{
  "model": "CTC audio transcriber",
  "norm": "layernorm",
  "norm_position": "pre",
  "head_dim": 32,
  "fused_qkv": true,
  "inner_norm": false,
  "layers": 8,
  "precondition_frequency": 25,
  "batch_size": 64,
  "weight_decay": 0.3
}
Rows from block 2, named by matrix and row number. Rows with one number belong to one attention dimension. Each number is 128 + 24 x the weight over its row's rms, rounded and kept within 0 to 255. All counts start at 0. Numbers have three digits each. After the name is the row's rms in percent of the matrix's.
# v: attention query, key and value (stacked) (model.blocks.2.attn.qkv.weight, 1152x384, the v third), inputs 192-287
# proj: attention output (model.blocks.2.attn.proj.weight, 384x384, transposed), outputs 192-287
v.129 109:151117168100119104135109152106181125126133133116118122134128117145137083142095098081117127166159101092139214128116141110136106144133124144176087149084121111110127120098158117131161140115124165110116136143081128108139137085158150141137113076098108156138089130095171209112086144095133145113
v.130 105:100126165158109142131152142136112069112166128134164070143080121126133160120085124107152136100106151170152127166125149157099127135150148143084145141175134130142089150170105167123090123121144109084139171120151140123139149127094129161135173162135125138210151100135092124131120086114077138128
v.131 120:084122121134091122133175102151109118100136096096143135120108130136116118157115086108140098096125154155142137136135117098100131100131088111105124126176107104125141118157098071135108115106134098124172134148073178159147130084147158135145143186107101114141141113129138136118130138173103128107
v.132 110:102098164152082112118128138131119169110146150130189148115146101156138109106128114137138175157123129133122143107131138141138122135145162167118120128110144126116130135120162143153125131131141172103124153130117149098094098136143129108171134119111125136117149108152159173120137118083098143129
v.133 109:117119109158099155128136143160159089119117122135098150127130108161129112122091139149132142115113170154117129109126124130146119154181145146126128101142095115124167144085164118148098161132143138127112161121111155164138148055124131146115117135108125133084085157128116155134084147089090100110
v.134 124:140139094129097104187133107132191122144151102103119123093115161187130108144143091146144118139114105129112136086154123105133128120124155109140147119117117098122117068158107120134188135111112081122131132115196096163069140143118132077109145097118136107110131136115106105127124097103155115141
v.135 103:156110109151113167148141156116117091173144146105134120152126141143137144156153105138168128123136121130156142101113131125101094140173157128128137144106154130115137101140139137132138168148158123171109134145070101154108141154107114098126113130133110122136099154105150122078190137146110158132
v.136 118:163108117147116133164106084121146134120120115165165109129119145130151095145115131151108135139174134118156112076120158136103103132117177149129096133116148118156110111137109123131168125120119108114133095143111115130131153140149097118169135139105149120113073134082155117152113142097141208123
v.137 112:121124124105141147171096098104144146115111113119134148123157101137138139167094128099144133085122155165071089104085131166126131090114135120131144176112160190169114159151151117139121131139148093100135136117147094111129133147136126170127116164099085148115112144125109082149088132154104128085
v.138 111:091158100134116103171101129092134137129136101166103116131131141177131126122126119103127138120146127117106101103114132142092090149161123133186082100107100157124144107140151139132143116127136129181115136133184134153099141115122154112122157135124113118092151102145111150160119129118155133143
v.139 109:141114151115089131125147136121100115134162111133135083091135122143121131129144100126132139110147126124195132208172114119130161083113097128095092096112154142122111161107108169109061115134141161112116113090193068094145113122105115131119087160131091100118159124161141116083130126164167127135
v.140 127:109121135146118130107088118075129145127117157132083187137147091116122094115154084084112145134118092105113119101111107123079147136105144138187101124064166125123149139167136096160137138167118121109139108159148103124126108100114148138138124128108118158108103139116073131125120111123134151134
v.141 117:109155141173125140137124125159177075092097135128114141079144116105149130108119059126177120143126074159117098164138177132110082132153144097123113064082112091141134131098102134138097140137159101098160120118101085106194135145113115118116099165111110150172133097146145157115125106194151166113
v.142 110:121151118127115117152132131137133064101134125130142125132113101117102137104112137140107126086140166142105127101125142115130125113086112145166107184114085143128152130110093123084112164158076147093156135137179144127138139091148168130131147116119145123135107162102074149090147164042125098152
v.143 118:124147126132109131159129118125122162171155128122128146138168136124157130126147123131129154120138126128131149052132105115082094135140175173192134137144109047120115159123162106110188135101108103062136124166068113130109098127116125137118102115140125103089138109191109104103156089138137098141
v.144 109:125086129113097144136120099131119128136132133167113133137118103131112136152096133136159123094078119140154120086147124111139115114175092124080151156136098176122121096131082111115136120146164143130131124138114119133118119153126131150154140134128125123087143193124152116152102132105075124171
v.145 111:104101120137128130143125160122136136146150133107128135079119117138136111158130145118117151124158116151127120140111161117138155105128116131083119166117136129088112103131125093118094163147135148152170101090150081124134123167125099157074099189117107124118112168093110143176125122163099143116
v.146 106:118126157084165120140155130138176082125111124114137153134158142128131142117085092087112156140110117145120149172109136112160148123143126109130129125128134106149134152133148096132107119153089180123123113134105137119098138196113125154141145102155129094159161153145121120093092161114123090125
v.147 113:112114126111152148170146140131168091127126116095127104102103117118120151108081149155102152104098115134113132150175117146130160099139123137056078176115130142110135139151129112137148091172157118106138156120100116133135135127104095123096139145154147102107122148109086141149131141149101125118
v.148 132:128132107076102106182123126096140151117134135093158150104122146185125150139111129151095118104140169155166101140130146121104098156095153140143125130127167134085106136119137141127168136133158128110102160126116088127162106163131113103122114145127122116181113166131104079138133088204172153100
v.149 114:193115121123143141111152133102101147100085126157133115149075174192139166114076099123109148169103163132087132112161151119152137124146120129131137148119115163125166141096138127114075119124119134134122113130126083148152156163161104110157171117107161145096105104102164067167156139116193119142
v.150 121:109141081140092131132119118145093143144102115142130127132103104153110137126112133161150155160116167137118128128162163090143129121143119142159119093147166086138126125130153121140099103114128122125088143105111158161064106145099111104200118112106147135188135125175137118161168180121135094136
v.151 109:148110144135146150130124154128146135153151140138117118163128113107149118158151132109109133170185097121069166146103165144130147129118142101116119188155147148132127114145110111106108120143111091152133116125127155134140124139141102099113150135137154157110137126126134128120092150151093103127
v.152 128:148118164115159155150135107139112119089151133130137127125146139040087107101069137132102146124127161118208118139131132138119136120114130107145182158121151078169116119138097115135168099143079091120139110139116171120117131166107137126133129106119102116190137096133103118121111109085179094146
v.153 120:108103149146099117151109149099100123148122138091119119138162147112205118135153131131141156175131094128123151133140119131091122150146119100187126098158174147145163138112080104128122140135165182148124146160065113077128112119138139162183104181106140091136111135166133116113152118127063121113
v.154 106:115105156147171130117123125132140135114129109116096142136109106091125133175173130129140117116119112143110145137108121123089136123107126110120112125156164146109135122137100155125123124154117114136146136110139142142120084103129102132148143142152101136134150163140102159133127153101180118124
v.155 109:124137107092142150116121151112141100102120095159159135114154108125148095141089168151126126123132183118132111128082114113165157124156137097057090095128161125120154128124152119136138145165131187136139085153135146120106133093126088116128100118114109138163121133160138160155147145141142127136
v.156 115:116143121112138085131141080143121118118114125130102123153121138136122108170111084127128113101132128133113119140121123132153138153119122140102171111114121097101121159176158131113086155130133126178140151144175101112126140131161115098135138159108137144149162094100140191110128113136091124133
v.157 107:117114106135124115137117143153123128157140119125112145130084100121124152142104108136157099138134186151138138132158144130112142113100136165146119088167149114128107117131088146121133105146121080089140124082149089125144101133155105099161114121140125145182115117137146100046151095150083143141
v.158 110:117147143120093121121137098145130099127134144136113112154132136098128138126117144144138175090107129160175125079134093129113158141129075114105147092076139118158110118120138100166139093140102104126113136151127119141106126150134141148140100117117130100139168106123134171149144112063127100145
v.159 111:121113172098125112133154098116117158123132121128091107109142107167123075102110140161137136106149128107115122122096120112115138165124111141133144190127154137129146152155139114122172142166125119132122120113095126132105105135137131124109092094161105165111104115100130087162103124181155107149
v.160 094:137122124151130126150152106179147116071120132133099147122159161102108119141140117113128113145109099123170105112141080108167121140131152156083085099147149143160126090170091140146122107122140103071169111134069117116109133139145113145144104110147108113150119161115094115087129093133068125094
proj.129 111:124135102119118127142114127110069114169131147137157134108131104123106139129150140134126127133117160170147051114182142131114135098075143137099160102134139128144147139155136131113158095149158113126168113088166138114094161135108109115126134165154116122149125162168132090162115134161117146143
proj.130 097:116094076136151151134116111125143180154107150120112105136150131123147108123162112149149106130189098077106100159118093099114121142128114112121142163066149134098126124149154132143167127165138156184114116157130109128161129124146149131086099072137117128041123129143152134128188122133123084119
proj.131 112:157123138180158122148096157111140160164124128128140100111149116154162094140129140129097167133161091089092099136117150150092179120131160116166117139120155158105110107106110149122138117128121175130121148134128131100130133120116128105087107084105128147142119137165155146123125103069146112137
proj.132 104:144141103099184161151119114143124092114133120138122135134115136150131118142120104129158084127184153131154128155129121116115104111129110110112135123103125129153145124148115131137110135159107144170141129101143120174173158126149119138133134176141126099125136154156117123144104206137172085124
proj.133 105:165116173096163109079125133083115167095102146167166164116134153105135132174146130112103105104120145141135153120180140123153157125058105162151151135171143111128110128129116164122158107137127127155137112105109128098095108180126151139142132100162149129156144106161144074144116139169139150114
proj.134 115:139110132107122126070152121160060114137131173125139126117132135073138120136122175128123124148151128131140174127110119137106156119157096113104117134137097152136163130147166098114122140145094176154140114166114129088158112075112136189154104167158131119157147117142088169141105144149105121134
proj.135 098:102121138083138111113122124126148138103113128123094119111149116134158125163139131134134125106114135099101139112103136099151134141096133130111140071162124124197108153128123141104092088190148168055105127118173112093139113104105133124146162171117150118090120159093151124129143098132129130099
proj.136 109:104134124118116136140160145135106089134132138129119134102084070154090130105115154117142104130122110135148132100145124136094161124138122124176129123113092104162157146116149135118067143098153120122154159078120139119113086088119139168113134174158115167146152163170127144105151118162123122137
proj.137 107:133120135158145097098128201122114085153091133116101120136066157095111106125147114116113114182138095151142096141155157125126117146150113178099120091124112090130105111122122120127149137125113180134089086153069148141160119155138144113105141132149133102128177106142146172100134153144145123151
proj.138 098:143135153114177115142145095135110083159148125116147129151118123097111139164105149158139140103095157110150183106119129080075139139090172142092174170137141088162153140130118109122102169122141116079142102069114140132140097179131142128160135097147147079168096153168107121102108149148128112123
proj.139 103:112136111136101138115132097129177106112143152145088172156137131133137115128142137126145115134126138126106090132091126174133094168149186132140159135148151143149125127109163112144132139126099097126113120193088150172111112147150124143115204092093158138105087126083128101122124113108115128158
proj.140 116:134151101124158105149171109118137108110143098119161091107100133142128139093091162157135128134127158141112148091095161108124133136115131155107122117161116133144125113083143170082098141078119155085126138104079172118129104154110097087131179118093171115085127099148132125145135154150131136138
proj.141 120:142090072134110145144162156115092156110142157128156112137085110129119143154181169118113118089133165096151170085134087137135142153120115136166143131170123138111131158159138128128178081090078158137127111164098166115099091104166140164127110113172099132104119143125111130130140103111076114137
proj.142 109:157078147147144125087125147154168176158133101132113097135126163149133140127127078132115140141120132098118133138154104157111102118151150108111128080125119073097122129154194138162137140114127129101118126147048145121140132157144100124124119126145140121144165116156136138144119162151132168125
proj.143 105:121125122127129132135159137096151102134097128148149127091084114136129113125115129129130105114074146132128124132136111122128174114044077169094123103111123159126145120121078116112107134158164126142131112108157127132112142157105094107147145118123152107120126153074138160165114153124104127123
proj.144 103:117159112140145124162150149141141114136122139112114127078092107084111101112107157124110138140165125120103121169124130121115170140117161130171089131093145090168113129144135147148126158130113103200123141113144138158149131134134157103105100185137115145127153120130110149096103090169184125130
proj.145 105:095133095108107142121149107157129117126104141117090101128143142120140133112127146117138141126101131100154122107129110149121116160092133122165128125154093113195123121159127137165153155129079151123094150168091166131117142130123115101108142104143146082062157119144113138120088117078140156139
proj.146 093:156158106162098167151121104072083180148127113147105119103154160124156145113142179123139169129132130144147134113146145110139134159110116156116133131148130161106140114136058163120131117101137131130137102137141152132153149120153130090129114138152142111086127125121142133164140093121118119075
proj.147 115:150116122134139106131124125113090140103128150125128138120224126158144116129155124103121095131153133134167145085093095105097089162156120117144138129158141102127143121149133163102127122118071156143118122122141115120135150113143092118135119135161118136134108129133150109107124094119105152110
proj.148 116:114130121173114127114150128133106113146155132145098165121153116065168076132190157088143155139139087138148134115120101118136168095117120127124146131133087145149143142130133119127092103132122160121157110141175151146107139066127123196128159133136136125085107137119157145131119119122096140131
proj.149 106:137107132093137094090111127179145139144151137121099130095125111070110073125149123112147123097113127151097117152160131140125105118143107125138084137128143152102127098156109122129123140115141110141154112128141187137143093103091138145117098130138086158178137142170136154110143156147098134129
proj.150 112:152145163118119123105127148114115115089092146129116117124150125103159117124183127094096146114130147103168136144118120153163111110131104118085138138093089160092125118147083106143174164143119126087192138151125139088167140109141142156103132149159143089117155166104133134147102112113117151107
proj.151 101:129156103110154131152124133120117125112150116104102120088098122153086152116111141107158101099089111146173129120114114096118140143094156158160136106122106102146137135134129156105160120142136132135135093097094103100107153108101143166139124136135106119138139130117124100141162109116168148134
proj.152 113:125075095181088117113139132098158144155077132165144121107108143155140158123145116139145161100124133092109145126124139165129116133131149139143114106172099155127142132120146160121120170103183205142133142144130129164106115128164126148113136120133135104119152157145140123131162144109069145130
proj.153 117:180149136153164113087122139147145112067132120185168134132100117127106112094123138114106117111132140147158125133156132130161157164120130163082112134094097115146115105113099149147130111153164098105111094113208124146150102093132137103111157110146120165106120105098125119149117094121167156163
proj.154 098:143131076145087136123127150129076118157114097140145131093123119168154136104083173115126113166133111114149066122134113122166140112121129159162131175078102120142105112095167136128142147073132129095122132146096114134145145129153124113093136116094104114117120124123153095133141107106136113176
proj.155 096:125054120151131160088111116078063173103130185137118139144135142094098186132150117148101173162142121123123167124189111132130073155137131145160172099121130131134129150155092124158154075109144099147112117069121138139135145146149135166129089127173127143143138131100155099133124107133089115092
proj.156 109:098175131131151157131097154110130104177125087111181072130124131141120156077153125130168118129145104154077118122138127110103115134141139104143113125130143148156108121142125101168176137160104153128116127118100115123139136110128150121084112123125094123119130114173115118164117136134153130129
proj.157 106:120103132139164114130128110159129117100114110127124074159143138145149146145168166109111165143100071083115121099119150148138119137177124102162135133114121121108114170135097103134102152105138153116134128168167133098102146074131181168085156112137119117111111134120132106160133141137127116111
proj.158 104:087186128132153134155161135146144134103111067099135113135144103152136153105142148128118141161148117098115141106138150126096118112119171133149107128169132115123141106129077155130122165090142131158155124102143153124143145125139149086142147139131144141097127155129095094111080178165131151115
proj.159 108:139112100111128133137120127145143129162126114132133169118096162091114164168120104128136152158086120132124083155161138142126093101115127128103078079124143097140102108134113130134066114121148120136111125131171139161124176151157104149125146150104091115140161109132134190124116107084098088111
proj.160 092:130101106106120097164131124103093166189118136147163126158094144118128161139127102159128183129146154130119102139138126132093090117095094129117184177102128129134085134110186126126143124154149152163065155145187124115139149148108153115098151133098111146140135104128124116147109149120147166128